Rows from block 5, named by matrix and row number. Rows with one number belong to one attention dimension. Each number is 50 + 15 x the weight over its row's rms, rounded and kept within 0 to 99. All counts start at 0. After the name is the row's rms in percent of the matrix's.
# v: attention query, key and value (stacked) (model.mid.1.attn.qkv.weight, 768x256, the v third), inputs 86-171
# proj: attention output (model.mid.1.attn.proj.weight, 256x256, transposed), outputs 86-171
v.193 100:73 55 74 38 34 46 26 30 46 31 24 52 78 40 62 45 34 43 57 48 35 37 43 32 41 42 42 47 55 66 40 37 43 44 52 44 38 69 44 31 45 70 35 52 46 26 60 48 39 67 63 55 64 43 46 48 65 43 69 37 55 64 61 38 43 39 16 63 62 42 62 30 44 46 58 40 65 47 80 65 53 51 65 50 71 71
v.194 101:29 74 36 54 27 45 57 37 73 33 44 28 65 54 69 52 42 49 47 51 57 29 53 48 33 41 18 57 35 58 79 47 57 56 38 71 54 58 49 37 59 74 65 84 26 52 38 37 41 49 64 41 13 66 56 47 43 72 41 76 45 60 52 23 43 76 47 60 56 34 59 57 74 76 63 53 70 45 57 60 48 40 85 59 55 43
v.195 105:52 65 54 60 68 49 41 50 31 58 32 14 63 63 40 26 66 46 54 42 36 45 50 31 42 29 52 51 82 81 29 41 28 46 60 55 52 74 53 66 43 53 88 41 37 41 48 62 67 58 45 49 64 51 17 35 67 73 64 38 56 34 45 33 72 59 46 43 39 41 70 41 32 21 36 49 48 59 53 61 36 52 32 76 73 51
v.196 087:33 59 17 36 48 42 39 75 44 41 70 64 14 44 66 58 38 60 57 52 45 35 51 63 40 58 47 47 30 52 49 65 41 70 51 64 42 47 60 34 51 71 50 46 70 55 62 61 19 62 44 37 24 35 59 71 70 64 49 56 53 40 73 46 56 62 71 18 68 46 58 44 62 61 39 29 58 56 52 37 29 44 77 58 53 71
v.197 083:41 17 39 69 36 43 30 47 61 72 38 30 29 43 23 43 53 41 60 55 39 52 60 31 66 42 56 48 54 30 71 45 45 46 71 47 54 57 41 35 54 35 64 35 50 56 48 48 61 67 64 48 53 49 49 23 67 24 56 47 22 47 50 67 41 46 57 43 25 47 51 40 58 38 37 45 75 69 20 75 49 32 51 24 47 57
v.198 093:62 45 56 39 28 28 56 30 46 49 48 57 62 62 54 61 66 30 49 81 56 50 70 60 39 32 52 58 50 26 89 64 32 68 42 52 43 57 60 57 43 75 29 72 60 39 62 52 63 64 35 51 42 45 28 55 49 37 55 28 19 37 61 25 50 57 41 50 58 28 58 58 77 34 52 59 37 59 47 23 93 51 65 67 41 16
v.199 105:41 61 43 60 66 32 78 62 52 64 47 92 47 50 49 00 41 47 38 53 59 25 61 22 59 45 68 66 70 45 15 73 44 43 34 45 50 77 72 33 60 31 57 51 52 72 60 28 50 39 49 41 41 61 46 27 84 66 37 66 63 55 40 57 52 50 58 70 42 34 44 67 44 51 61 32 60 68 42 73 25 49 46 75 54 34
v.200 094:53 46 50 54 44 50 77 62 76 62 67 40 42 73 63 54 60 51 35 52 62 57 51 57 50 26 41 37 38 64 45 23 32 32 49 52 50 71 28 38 41 38 50 66 44 26 46 45 42 58 19 64 49 47 81 31 56 63 60 57 75 53 55 55 50 48 28 45 70 44 44 42 64 39 58 43 46 67 57 49 15 37 53 86 33 29
v.201 104:57 42 65 71 43 44 38 37 68 44 52 47 48 38 42 85 50 70 33 36 30 60 57 77 36 58 57 19 20 26 47 52 43 55 42 70 73 56 27 71 74 78 27 46 35 59 34 56 50 41 64 55 32 41 55 29 53 54 54 60 47 59 16 37 42 41 40 54 47 42 55 60 56 85 43 74 34 79 55 25 51 44 60 66 75 54
v.202 091:94 42 53 54 39 27 47 42 56 58 73 50 66 36 80 44 25 48 60 57 40 58 64 35 46 58 38 51 44 73 64 39 49 35 56 46 31 63 28 68 57 40 42 90 39 12 47 80 75 64 50 48 40 64 52 62 41 50 62 69 54 63 36 79 62 73 43 30 31 62 48 54 21 56 47 33 58 38 38 29 70 51 42 37 37 28
v.203 103:50 75 59 70 34 39 58 44 39 63 62 55 43 45 41 54 47 43 62 74 57 48 37 49 60 32 52 68 75 84 66 59 42 51 34 73 55 65 61 44 50 40 55 67 66 23 66 42 44 50 69 39 20 58 61 50 56 48 50 56 19 47 49 46 52 62 51 33 55 38 27 39 28 60 47 31 34 33 56 41 43 78 78 17 61 65
v.204 089:33 35 43 38 43 59 47 65 72 85 75 49 37 60 53 66 49 16 58 39 72 55 49 59 53 79 32 63 48 88 44 14 46 57 43 52 37 13 24 42 38 55 49 26 55 54 45 43 46 64 53 52 57 35 72 57 54 49 58 37 43 67 59 56 47 45 71 40 31 67 44 41 23 44 36 49 33 54 58 73 38 52 34 47 63 37
v.205 092:56 37 44 57 63 20 40 93 52 56 57 52 38 30 57 36 51 34 52 41 70 69 35 50 36 45 18 34 53 66 45 43 73 53 57 57 66 52 43 55 50 70 53 67 66 28 48 44 49 39 54 62 45 51 39 50 63 50 42 60 41 60 60 66 47 69 77 30 24 54 71 34 52 36 37 39 56 43 58 34 71 69 30 56 40 35
v.206 098:58 67 52 34 49 35 76 51 32 53 71 24 38 69 61 50 45 63 62 32 54 39 41 48 52 55 55 48 57 46 32 39 54 77 60 42 42 66 59 39 27 21 48 53 71 81 36 73 63 53 42 62 58 51 62 57 63 68 32 47 76 39 43 31 38 59 29 43 47 24 65 71 46 53 58 39 69 68 46 43 43 66 62 34 15 10
v.207 102:33 49 56 34 38 59 51 39 41 16 48 70 42 69 66 41 63 54 46 43 58 36 54 37 45 47 42 46 24 27 50 48 82 69 49 70 53 48 75 47 58 84 79 69 37 09 31 60 39 40 56 21 24 55 32 49 21 46 42 45 53 59 63 40 47 54 45 28 58 30 45 49 69 57 42 51 79 75 55 48 65 50 78 57 38 32
v.208 097:23 35 33 53 62 76 18 57 56 73 40 44 50 52 64 54 21 72 57 43 41 61 75 62 52 57 38 56 48 22 37 59 59 61 49 57 37 50 57 17 75 87 68 47 37 81 67 33 18 60 55 34 65 75 74 55 40 72 24 55 44 44 57 47 74 42 62 55 57 43 66 64 33 68 19 37 44 44 31 27 54 45 52 62 42 70
v.209 094:62 51 54 45 31 63 52 53 70 35 43 01 79 20 44 55 68 29 47 53 45 31 27 38 75 16 76 59 50 65 51 64 51 37 62 63 50 53 46 19 63 71 53 27 62 56 75 72 55 54 22 44 46 31 45 55 53 39 85 62 19 38 35 36 29 41 18 54 60 48 43 61 50 45 44 32 79 33 58 33 19 36 35 50 35 40
v.210 099:42 39 62 70 55 72 65 87 31 39 58 88 56 62 45 66 60 49 72 42 21 63 30 74 53 42 33 21 47 26 65 40 36 35 62 49 59 28 64 61 58 61 56 75 49 67 44 52 63 64 66 62 58 67 48 31 37 30 43 29 52 25 61 53 53 61 47 45 41 60 47 28 60 72 29 66 42 33 72 65 50 29 71 69 53 28
v.211 095:40 58 50 40 65 56 76 41 61 33 56 47 41 40 63 54 69 45 28 35 39 75 58 50 31 46 57 59 36 37 33 12 34 47 61 46 56 74 71 35 42 41 44 46 63 64 44 44 29 37 50 54 40 24 60 47 57 61 32 47 47 41 28 44 32 59 58 38 60 62 52 26 63 68 50 69 70 43 52 37 41 63 17 69 37 35
v.212 097:42 43 37 64 48 73 44 43 64 56 88 45 32 47 25 48 51 00 44 50 25 53 60 27 51 48 58 73 43 69 57 31 29 39 56 33 56 56 27 74 58 32 52 53 63 49 37 69 58 62 67 74 29 61 41 62 44 59 64 41 57 52 36 40 53 66 43 51 49 18 42 52 45 54 50 65 19 59 42 50 64 44 30 28 56 42
v.213 089:28 30 45 46 50 45 29 68 53 75 46 40 54 56 27 62 51 42 05 52 57 24 60 48 41 35 65 65 58 58 31 41 38 94 66 33 50 50 46 62 42 55 61 64 49 60 45 48 35 47 83 52 60 59 63 45 57 71 33 29 38 68 37 40 56 59 69 36 53 46 63 61 43 65 25 80 64 67 44 53 13 52 64 34 14 56
v.214 097:34 40 50 68 50 42 63 59 55 41 31 51 54 49 63 64 42 38 33 48 49 58 54 58 86 50 68 55 75 84 49 56 65 57 52 42 25 30 34 55 21 27 61 59 60 79 44 48 35 74 19 33 63 70 66 37 69 49 33 52 29 54 67 68 35 52 52 56 48 38 69 46 56 49 69 56 58 51 41 83 32 63 41 42 45 62
v.215 092:50 44 53 58 46 53 35 36 37 57 57 55 52 45 61 72 28 37 46 40 67 51 29 50 54 57 33 69 38 78 60 55 57 48 73 38 38 70 50 70 83 44 52 68 37 47 55 37 34 46 68 47 41 47 39 56 35 62 36 82 62 40 21 40 27 43 53 67 59 36 56 12 66 68 67 70 44 40 45 40 54 46 21 43 44 51
v.216 092:81 58 34 77 37 65 68 54 44 42 48 52 87 75 39 46 29 57 56 55 33 75 54 72 69 67 49 68 77 80 56 42 24 40 46 52 43 52 45 38 39 58 37 51 32 44 75 31 50 27 37 72 51 31 51 49 38 59 59 66 61 49 25 70 53 40 34 62 50 46 47 78 60 66 52 54 52 53 66 18 31 43 41 32 70 51
v.217 102:52 46 64 36 41 33 29 66 65 65 16 72 43 31 48 48 43 66 58 47 49 37 61 84 47 55 63 35 69 44 61 53 52 63 43 45 62 47 49 44 41 67 67 42 42 42 51 32 58 70 31 31 37 57 34 65 42 30 55 75 49 76 57 36 62 16 55 53 28 42 83 42 20 50 55 90 16 45 38 24 40 50 41 58 41 46
v.218 093:58 54 53 45 54 28 43 44 71 70 22 61 48 70 56 56 64 30 68 47 66 70 70 62 63 38 86 31 38 43 46 42 34 32 30 32 50 63 45 63 47 42 27 65 60 63 29 72 77 54 38 28 67 63 55 41 48 44 64 22 26 40 31 42 74 37 58 52 53 39 54 46 56 17 36 37 63 45 72 38 81 45 66 90 28 46
v.219 097:45 26 51 68 54 39 64 60 36 51 73 64 52 51 57 53 24 60 48 65 33 51 43 41 41 53 47 35 47 58 47 42 20 76 40 44 47 44 43 38 71 57 26 52 61 64 40 53 67 69 15 63 38 69 79 22 32 42 36 39 78 65 68 44 46 62 43 53 71 35 48 63 37 50 37 32 42 70 51 30 60 41 61 45 29 38
v.220 100:53 46 29 40 68 46 53 43 30 23 63 46 36 57 58 45 60 51 32 61 48 53 30 27 35 28 42 33 32 21 48 66 46 64 44 60 88 38 20 58 51 43 44 60 57 66 75 47 59 21 46 51 51 41 66 53 18 44 68 17 58 44 34 57 14 73 38 69 72 28 39 45 51 64 44 52 62 21 36 50 47 56 32 62 54 56
v.221 098:64 45 48 57 57 52 74 51 15 64 54 38 29 70 54 57 37 49 59 23 42 41 45 58 51 76 64 68 39 42 49 63 26 41 29 64 51 50 42 34 55 48 53 53 71 61 40 39 56 59 37 34 75 64 66 21 79 51 38 67 33 37 83 50 54 23 27 44 54 57 59 88 46 46 21 64 54 53 42 59 50 01 36 56 48 52
v.222 100:78 70 52 43 78 42 57 37 67 38 48 60 27 53 56 59 54 69 16 24 52 52 49 53 73 49 81 50 90 55 57 51 48 70 40 38 35 36 47 78 50 44 68 60 66 66 47 80 36 49 47 47 41 30 60 34 69 35 50 61 77 57 46 36 07 60 33 37 38 40 50 54 44 36 64 54 44 46 42 28 35 71 61 34 58 74
v.223 095:51 49 26 32 65 59 49 86 36 62 57 53 52 48 53 27 57 52 65 60 61 68 32 67 53 48 25 50 78 81 68 57 24 74 67 58 39 10 85 29 43 65 43 56 65 49 46 60 60 84 34 29 48 52 59 29 57 35 51 46 47 48 45 35 68 22 19 65 61 56 62 44 58 33 62 60 63 79 54 38 49 64 55 48 56 55
v.224 099:82 43 48 63 68 55 32 40 41 83 57 68 49 88 34 38 41 47 33 39 56 65 65 45 80 58 62 41 44 20 53 37 46 55 36 33 73 53 53 44 76 60 64 58 45 67 62 70 40 51 25 66 45 56 38 55 84 73 54 44 32 61 72 46 26 42 66 51 36 43 61 58 32 25 70 52 64 56 68 17 74 28 54 58 56 52
v.225 100:49 65 47 59 47 39 58 53 53 38 18 53 44 52 15 58 68 46 26 48 41 46 31 37 65 56 61 34 62 61 46 60 16 39 71 58 45 34 06 45 42 55 76 48 48 64 55 55 61 55 41 35 34 66 43 16 59 45 46 54 49 74 36 87 44 60 33 60 22 41 74 43 57 54 30 23 51 60 44 63 05 85 38 55 40 52
v.226 101:53 63 59 31 51 42 45 32 59 59 63 53 31 47 58 49 62 28 75 59 45 62 48 70 35 50 61 68 62 68 74 77 58 47 45 52 47 48 94 52 15 61 60 30 20 42 37 53 56 46 56 51 63 64 32 56 35 50 32 43 37 48 38 63 32 82 41 69 39 51 47 51 58 43 17 57 67 56 38 36 51 12 66 40 45 22
v.227 103:58 61 78 52 57 71 35 38 79 57 56 36 62 50 39 36 53 51 57 19 72 34 46 54 89 56 72 58 13 84 34 44 33 62 66 54 13 51 50 73 41 52 47 52 19 58 38 53 30 42 20 43 67 47 20 26 44 53 36 49 76 77 65 85 70 59 57 65 55 87 47 42 28 54 49 74 78 61 28 49 54 59 12 48 46 41
v.228 106:32 42 20 66 69 46 76 52 64 34 67 29 66 49 60 61 81 17 65 52 64 66 55 49 33 61 31 49 66 43 30 31 50 31 63 58 53 51 51 32 58 71 41 36 62 72 39 83 45 59 76 77 35 60 16 44 37 50 45 53 43 48 51 64 27 64 51 44 34 49 31 15 47 31 66 59 54 43 46 63 60 68 74 44 56 46
v.229 100:60 56 56 24 67 48 54 60 37 26 30 64 80 55 49 38 44 67 36 63 52 85 52 50 47 53 43 78 59 43 60 49 66 78 37 52 44 70 90 60 51 46 40 42 47 47 54 67 38 56 52 49 51 51 81 52 40 66 39 31 45 52 65 14 38 33 38 67 69 78 40 53 35 38 49 50 32 54 23 68 30 54 70 66 45 51
v.230 098:31 57 68 64 48 50 35 68 42 73 46 75 47 55 44 20 38 59 53 52 19 60 46 60 65 34 48 63 62 07 60 50 64 41 39 35 63 41 40 44 36 75 57 42 38 59 64 31 63 64 35 22 59 35 24 37 39 66 75 57 51 61 39 52 48 24 57 46 39 31 63 44 26 61 44 72 46 47 71 53 58 57 70 57 56 61
v.231 096:67 45 19 62 52 05 58 61 48 62 21 57 47 47 48 43 44 73 64 32 44 38 53 36 54 37 44 32 53 56 77 55 64 38 30 39 46 74 63 64 39 66 38 55 28 25 29 61 39 43 33 56 63 61 42 33 66 58 68 63 47 82 37 28 64 41 51 34 43 33 52 42 44 00 36 43 42 72 84 49 37 65 54 43 50 17
v.232 102:32 65 54 42 25 42 43 31 69 62 42 53 56 50 37 49 42 52 44 22 48 51 61 57 83 31 21 65 35 59 38 45 60 17 73 73 63 46 73 74 56 56 35 50 47 47 59 09 57 65 44 49 46 40 58 25 55 76 51 61 77 49 64 35 48 56 42 31 54 39 50 63 56 64 63 45 51 66 69 65 67 24 25 62 50 50
proj.193 106:50 63 24 59 36 47 70 74 44 61 56 38 52 70 36 27 55 49 64 34 41 65 60 41 35 55 69 43 68 17 46 59 39 49 30 71 57 23 41 33 26 44 40 20 63 61 01 38 56 12 48 26 68 49 45 56 68 69 43 61 47 26 38 70 40 28 63 65 63 38 61 50 32 40 20 61 70 63 52 62 90 38 49 54 30 49
proj.194 099:51 60 65 28 39 57 53 64 70 49 55 66 59 42 65 58 39 21 32 48 59 56 40 29 68 56 73 55 44 45 27 41 52 55 51 61 36 56 37 51 24 43 61 25 69 46 36 50 59 46 35 26 44 41 54 63 40 10 78 54 52 33 38 53 40 32 37 52 65 82 36 44 52 40 52 64 57 27 64 40 53 53 52 57 72 54
proj.195 108:49 45 18 40 36 53 60 56 32 80 49 51 63 30 38 51 64 24 38 52 37 45 53 57 49 48 55 63 48 48 53 51 44 38 24 42 59 46 57 42 41 49 27 57 29 81 51 36 68 36 61 44 26 57 54 22 67 32 48 75 45 31 34 64 35 63 66 47 40 55 27 65 52 74 57 47 24 35 54 62 44 55 50 47 41 53
proj.196 084:51 40 71 64 65 62 62 65 42 55 33 41 64 68 36 54 53 58 64 79 71 55 29 63 72 65 73 58 49 45 82 24 34 72 34 49 42 68 50 54 34 51 43 72 41 45 54 19 70 47 54 36 40 60 51 54 51 28 55 60 33 02 31 57 53 56 77 53 63 40 54 42 79 45 33 33 33 37 54 82 77 62 41 67 52 36
proj.197 091:62 36 63 41 67 55 53 41 40 43 64 46 78 29 40 76 48 17 51 39 57 56 43 52 90 44 47 35 56 52 34 28 51 43 42 66 56 54 47 51 33 33 37 82 17 65 50 54 22 35 63 54 59 35 48 62 48 76 31 61 81 54 60 54 56 53 42 44 61 47 33 46 57 59 62 44 50 74 45 59 42 67 44 38 66 25
proj.198 097:46 52 75 81 54 41 71 71 52 70 36 58 44 81 53 64 33 56 65 56 35 44 64 64 36 42 55 69 56 52 64 46 38 65 43 41 49 49 43 60 38 53 72 44 52 57 42 56 50 47 56 37 70 26 42 51 67 39 13 65 65 73 55 58 56 47 44 68 45 59 43 53 56 35 30 48 72 80 62 52 51 40 46 70 88 62
proj.199 106:47 43 38 38 46 30 33 43 47 45 39 39 27 49 60 25 39 32 11 65 30 44 19 47 40 44 28 51 55 46 62 38 54 54 52 59 52 46 20 20 41 42 60 55 76 56 67 54 60 52 59 34 56 36 70 61 49 28 42 86 46 30 66 45 10 46 50 44 99 51 60 48 36 81 63 58 35 43 46 45 76 39 44 44 64 46
proj.200 098:59 45 23 35 71 48 45 38 58 59 35 51 53 46 62 52 51 43 46 67 31 47 61 44 57 71 72 68 63 67 27 75 57 76 30 38 59 25 74 55 52 43 22 28 56 26 33 48 71 51 49 42 53 67 31 36 55 26 40 94 45 45 49 65 41 53 48 64 51 67 69 65 57 62 55 57 65 65 32 39 99 38 42 65 54 51
proj.201 103:68 41 53 18 52 23 49 64 50 57 53 58 55 42 59 31 39 43 61 50 51 55 44 41 51 64 70 49 45 51 63 73 49 53 43 43 08 69 44 46 50 50 52 65 58 31 48 36 24 67 36 41 53 55 42 40 40 37 64 42 56 40 59 69 57 55 63 50 52 19 65 71 58 49 55 38 52 49 38 52 28 39 45 80 40 32
proj.202 091:55 54 39 46 59 76 67 33 52 32 59 72 68 46 57 43 69 34 58 50 53 17 67 31 45 45 64 38 49 76 46 70 43 32 55 21 37 57 68 29 44 62 28 52 26 23 44 43 37 42 43 39 34 36 42 64 33 61 55 44 46 75 35 82 65 59 54 53 48 41 42 29 51 37 54 99 73 32 54 65 50 62 46 57 53 67
proj.203 093:63 44 40 65 27 63 49 33 50 36 55 49 45 82 49 42 41 58 39 68 46 49 45 31 79 45 56 37 34 54 74 45 52 62 50 62 64 31 37 44 37 54 51 59 50 39 46 67 42 52 36 55 50 42 70 61 56 45 98 69 57 46 57 56 45 58 25 56 35 68 35 41 47 35 47 60 53 48 69 72 78 40 56 33 33 28
proj.204 087:41 58 28 25 56 64 82 52 37 38 45 45 38 21 40 49 62 71 57 51 46 40 76 67 50 34 55 65 60 45 64 40 67 52 56 34 59 69 56 67 81 60 93 55 39 56 29 65 72 59 48 64 36 43 40 55 74 37 58 29 65 50 52 66 65 50 32 34 65 28 31 52 44 51 44 44 71 46 41 26 43 62 35 38 66 42
proj.205 095:54 33 55 16 52 61 21 46 29 43 68 52 41 30 54 74 48 20 57 51 72 35 71 48 45 53 53 25 49 64 47 73 60 63 69 40 65 45 48 73 45 47 67 47 35 31 61 60 50 54 34 34 49 46 52 56 53 41 57 50 77 49 61 60 56 56 42 81 48 72 36 31 43 41 60 74 41 61 51 62 60 43 55 60 36 38
proj.206 100:29 37 29 57 33 76 47 51 64 44 30 75 70 59 57 51 46 17 30 74 47 35 36 66 66 49 54 88 40 44 67 41 44 54 60 49 60 49 74 23 52 79 60 51 29 68 63 61 42 75 74 30 63 64 64 69 53 31 59 53 24 78 50 61 81 43 84 40 45 57 43 24 52 41 56 55 51 63 58 44 47 68 51 64 79 64
proj.207 098:19 51 61 38 51 74 18 66 46 58 31 65 67 55 41 82 49 38 54 50 49 60 50 50 64 57 69 30 38 50 36 66 43 71 56 56 35 68 67 48 66 21 80 43 50 57 74 38 42 48 47 21 49 26 14 47 53 35 47 61 38 41 76 31 46 58 34 41 33 62 54 40 49 33 58 56 27 46 60 50 67 37 46 61 31 37
proj.208 103:54 73 53 54 71 60 58 49 67 52 51 46 45 48 43 44 53 29 52 30 24 26 45 45 37 48 83 30 42 72 57 57 62 31 45 64 53 63 57 75 78 50 46 50 51 18 33 40 51 46 55 38 17 56 54 44 44 51 52 63 31 59 69 35 38 28 58 61 66 30 50 40 67 43 83 50 45 50 49 58 42 25 62 27 40 19
proj.209 095:59 70 44 46 35 78 48 45 53 67 43 54 81 59 47 47 43 36 69 48 56 53 57 34 68 60 46 66 76 32 13 67 69 73 53 50 38 38 55 51 44 33 50 66 59 77 62 29 22 34 41 63 54 52 38 43 75 44 61 55 42 64 41 13 65 47 56 46 53 41 54 98 54 55 53 51 48 61 82 32 70 43 32 61 57 36
proj.210 090:40 55 49 17 43 54 21 43 32 49 55 55 39 73 55 38 52 59 44 56 54 88 66 49 35 60 43 62 43 80 50 62 46 25 67 40 32 39 40 47 38 73 60 56 52 47 45 56 31 30 41 44 42 27 51 42 65 41 76 56 59 55 27 50 84 42 78 53 73 26 68 54 63 69 38 39 52 66 29 34 58 76 26 42 49 68
proj.211 104:64 45 26 44 64 55 50 44 52 33 60 41 84 51 34 59 71 45 36 80 30 38 33 66 41 58 37 56 63 69 71 21 38 44 54 53 17 40 27 55 35 37 63 39 36 36 46 59 59 72 58 80 50 74 46 36 51 45 52 73 23 73 62 43 53 41 76 79 48 46 48 63 79 55 40 29 50 45 55 61 49 45 31 56 55 36
proj.212 096:56 84 77 46 26 60 60 25 52 50 26 66 46 41 45 45 61 52 51 52 71 38 41 56 59 20 68 41 36 30 53 50 44 49 43 46 54 65 78 30 42 49 52 55 33 57 30 37 48 47 47 20 49 42 69 52 68 40 57 84 44 87 42 78 48 32 49 60 47 38 60 58 47 48 19 69 66 33 32 32 42 38 48 56 28 42
proj.213 094:35 39 51 27 28 56 58 53 41 48 39 53 32 36 45 47 58 51 40 49 44 34 57 50 52 52 36 29 43 39 50 61 53 46 58 76 48 52 48 75 60 66 36 50 61 49 72 53 30 40 64 54 42 51 47 33 53 39 46 58 32 53 74 41 58 60 39 66 65 51 54 22 62 18 63 25 62 31 56 21 81 45 81 54 48 50
proj.214 101:55 48 37 38 35 49 50 42 72 56 43 52 35 64 54 52 48 49 62 27 40 33 36 41 48 56 60 51 57 33 40 15 43 32 71 55 30 62 80 56 41 72 25 76 44 71 71 45 69 66 46 66 53 44 50 63 53 54 46 57 51 63 41 36 47 52 54 39 50 47 22 44 18 54 63 34 56 60 57 22 58 42 42 41 48 34
proj.215 090:59 56 39 86 51 51 45 50 35 10 65 62 47 72 54 50 65 58 49 54 29 52 46 54 36 39 45 17 62 69 61 56 64 57 71 56 48 27 39 66 38 51 48 38 72 49 61 41 43 53 53 56 53 43 23 29 65 60 55 40 63 53 41 61 39 66 56 77 42 58 65 41 45 51 43 59 61 25 38 34 42 68 42 57 52 50
proj.216 093:41 53 24 36 36 74 33 38 49 74 36 42 33 43 52 37 53 62 32 33 49 60 51 29 61 85 47 27 57 65 25 49 68 50 63 61 49 47 77 58 65 32 41 44 84 42 20 50 34 43 65 56 37 76 23 53 56 74 83 32 20 62 52 27 47 54 39 45 43 60 77 75 48 89 56 82 54 56 56 73 55 47 57 70 47 38
proj.217 106:45 60 53 50 42 62 19 38 50 43 55 35 72 54 52 69 60 38 40 26 21 75 20 69 60 33 35 41 40 55 48 48 34 50 35 61 45 42 46 57 70 32 62 40 26 25 58 62 52 36 48 68 46 90 30 50 52 39 61 24 81 61 30 65 48 47 65 39 36 48 44 68 63 43 50 71 64 57 53 30 35 61 76 59 66 57
proj.218 093:22 59 49 35 49 63 48 47 58 79 48 49 55 50 40 18 52 51 59 56 69 39 64 41 69 37 51 65 41 71 67 60 62 63 51 45 28 12 69 62 52 61 57 48 40 64 94 30 38 48 31 53 53 60 46 52 49 54 40 52 33 65 37 59 50 36 64 58 56 43 51 72 51 44 72 28 43 71 49 47 37 35 26 35 48 99
proj.219 098:65 68 33 70 48 75 80 42 55 52 61 94 56 31 44 47 52 48 30 65 38 55 45 45 21 74 45 59 64 41 43 60 66 75 65 59 62 30 43 46 38 33 75 45 36 31 40 49 43 46 42 31 35 32 48 65 56 78 75 60 38 34 31 55 62 51 36 64 73 44 54 51 72 62 15 52 39 34 27 44 60 54 34 40 37 66
proj.220 101:33 63 74 91 44 58 52 50 65 42 38 36 81 62 45 53 31 50 65 63 43 41 69 40 57 68 36 23 42 42 70 65 53 70 63 35 54 32 47 52 65 43 72 47 78 37 40 20 55 70 65 47 65 26 47 59 74 48 26 80 32 61 78 42 52 17 52 65 49 60 58 50 40 35 60 36 54 49 51 55 54 66 47 60 66 39
proj.221 105:12 62 62 48 75 70 50 34 26 44 54 56 57 42 67 22 48 71 47 63 46 50 51 68 57 33 60 49 50 71 54 33 49 28 40 28 50 71 63 43 40 49 73 39 42 50 48 64 68 44 54 53 55 26 44 82 45 61 43 58 51 38 26 67 70 49 56 53 71 53 64 54 39 51 77 18 59 69 41 53 28 50 33 38 59 64
proj.222 104:52 23 30 29 44 62 45 50 67 62 26 49 72 41 58 57 64 38 74 48 73 41 46 70 57 49 49 31 47 59 92 34 43 31 29 48 43 46 52 60 56 44 22 63 43 72 52 37 59 55 68 56 49 68 67 68 48 58 60 52 27 36 37 35 67 88 70 54 47 65 54 73 37 72 43 59 61 33 69 54 47 52 56 67 31 57
proj.223 100:46 65 30 29 16 84 51 47 52 56 61 36 44 43 65 34 48 65 49 12 45 37 47 53 23 87 68 14 38 40 23 49 31 53 61 39 64 64 64 80 46 45 56 49 63 45 45 36 48 40 24 43 48 48 45 52 62 84 70 36 45 21 52 59 74 67 69 53 49 31 42 48 62 65 50 52 52 82 65 34 53 49 26 20 64 49
proj.224 099:35 54 53 42 57 43 72 35 53 33 58 58 63 78 36 55 50 56 67 58 56 35 41 82 75 57 66 45 47 57 46 49 67 48 45 49 50 71 56 26 41 25 70 26 38 56 78 16 42 24 58 43 60 50 51 73 45 44 59 52 62 56 44 25 42 66 53 35 60 67 48 57 00 23 34 24 47 25 49 58 49 41 28 75 64 54
proj.225 100:61 65 56 53 49 43 60 40 39 47 53 39 27 50 51 50 47 48 42 30 58 81 58 60 40 31 61 68 62 80 45 34 53 38 42 48 53 27 69 51 60 63 19 38 74 62 64 33 62 65 50 58 31 25 59 62 52 34 37 55 48 56 48 51 65 43 57 50 45 39 50 31 50 61 53 70 45 19 54 34 63 44 83 78 73 53
proj.226 107:38 58 63 23 66 14 34 58 48 58 39 42 60 47 55 60 65 47 33 63 48 49 71 33 59 40 39 48 70 63 53 60 50 54 61 66 42 55 36 70 23 59 67 52 46 69 79 68 52 09 47 42 56 32 47 31 46 75 44 80 65 43 37 45 54 38 17 27 86 16 26 27 30 50 55 76 56 69 50 53 54 57 56 60 66 58
proj.227 104:65 58 77 46 66 50 62 43 42 37 61 38 69 29 39 47 78 45 46 59 50 76 67 33 36 50 32 50 31 51 98 46 66 61 32 60 57 49 80 48 59 43 37 55 45 40 67 41 42 49 53 48 46 33 47 44 41 69 55 45 53 31 84 44 65 38 39 38 80 61 49 36 66 49 64 34 52 28 53 68 51 54 47 83 50 39
proj.228 107:78 62 57 55 42 08 37 51 52 71 32 41 35 22 70 53 34 66 36 67 31 46 72 43 70 19 78 68 26 29 55 52 49 82 55 50 33 45 80 55 67 24 33 66 59 38 49 39 49 51 40 55 54 39 67 36 58 48 51 38 36 42 39 45 22 41 34 56 81 48 36 33 61 39 49 49 48 42 22 62 47 35 56 44 51 70
proj.229 098:33 26 40 52 52 26 65 53 40 59 51 20 71 42 41 30 59 35 66 64 47 35 77 52 52 43 47 50 67 59 46 55 26 74 66 61 54 77 58 54 36 28 72 57 30 51 47 67 70 51 49 44 86 58 23 70 49 28 44 69 77 32 42 72 88 66 39 34 36 56 56 56 59 56 43 45 74 50 69 37 38 62 62 64 69 33
proj.230 100:30 61 40 76 57 36 72 39 68 33 75 58 61 61 57 56 33 41 43 36 61 55 63 48 47 84 26 40 70 66 61 57 62 75 52 57 59 32 31 60 57 66 67 74 44 26 55 40 51 55 48 33 46 51 44 45 71 36 49 52 51 46 67 37 54 47 47 56 33 48 42 69 64 59 59 49 38 44 66 57 50 35 44 88 38 38
proj.231 102:56 56 56 79 67 59 65 61 60 37 53 57 43 56 26 85 59 66 51 62 52 66 20 49 73 46 55 63 60 73 57 25 31 49 56 43 52 37 56 49 31 36 65 59 46 42 64 36 66 56 66 50 38 26 56 68 59 43 63 49 83 52 58 58 43 74 60 44 55 56 38 52 30 72 73 45 36 66 26 62 73 48 67 45 28 60
proj.232 101:63 61 58 65 34 49 50 41 59 49 70 59 60 38 22 63 89 53 69 58 66 25 27 64 34 69 60 38 44 59 39 56 74 77 43 78 59 76 66 68 73 38 47 47 51 16 42 51 42 70 72 76 60 57 36 57 64 51 92 72 49 37 33 35 42 46 56 63 42 38 68 39 53 49 51 32 48 39 42 40 40 49 60 56 66 66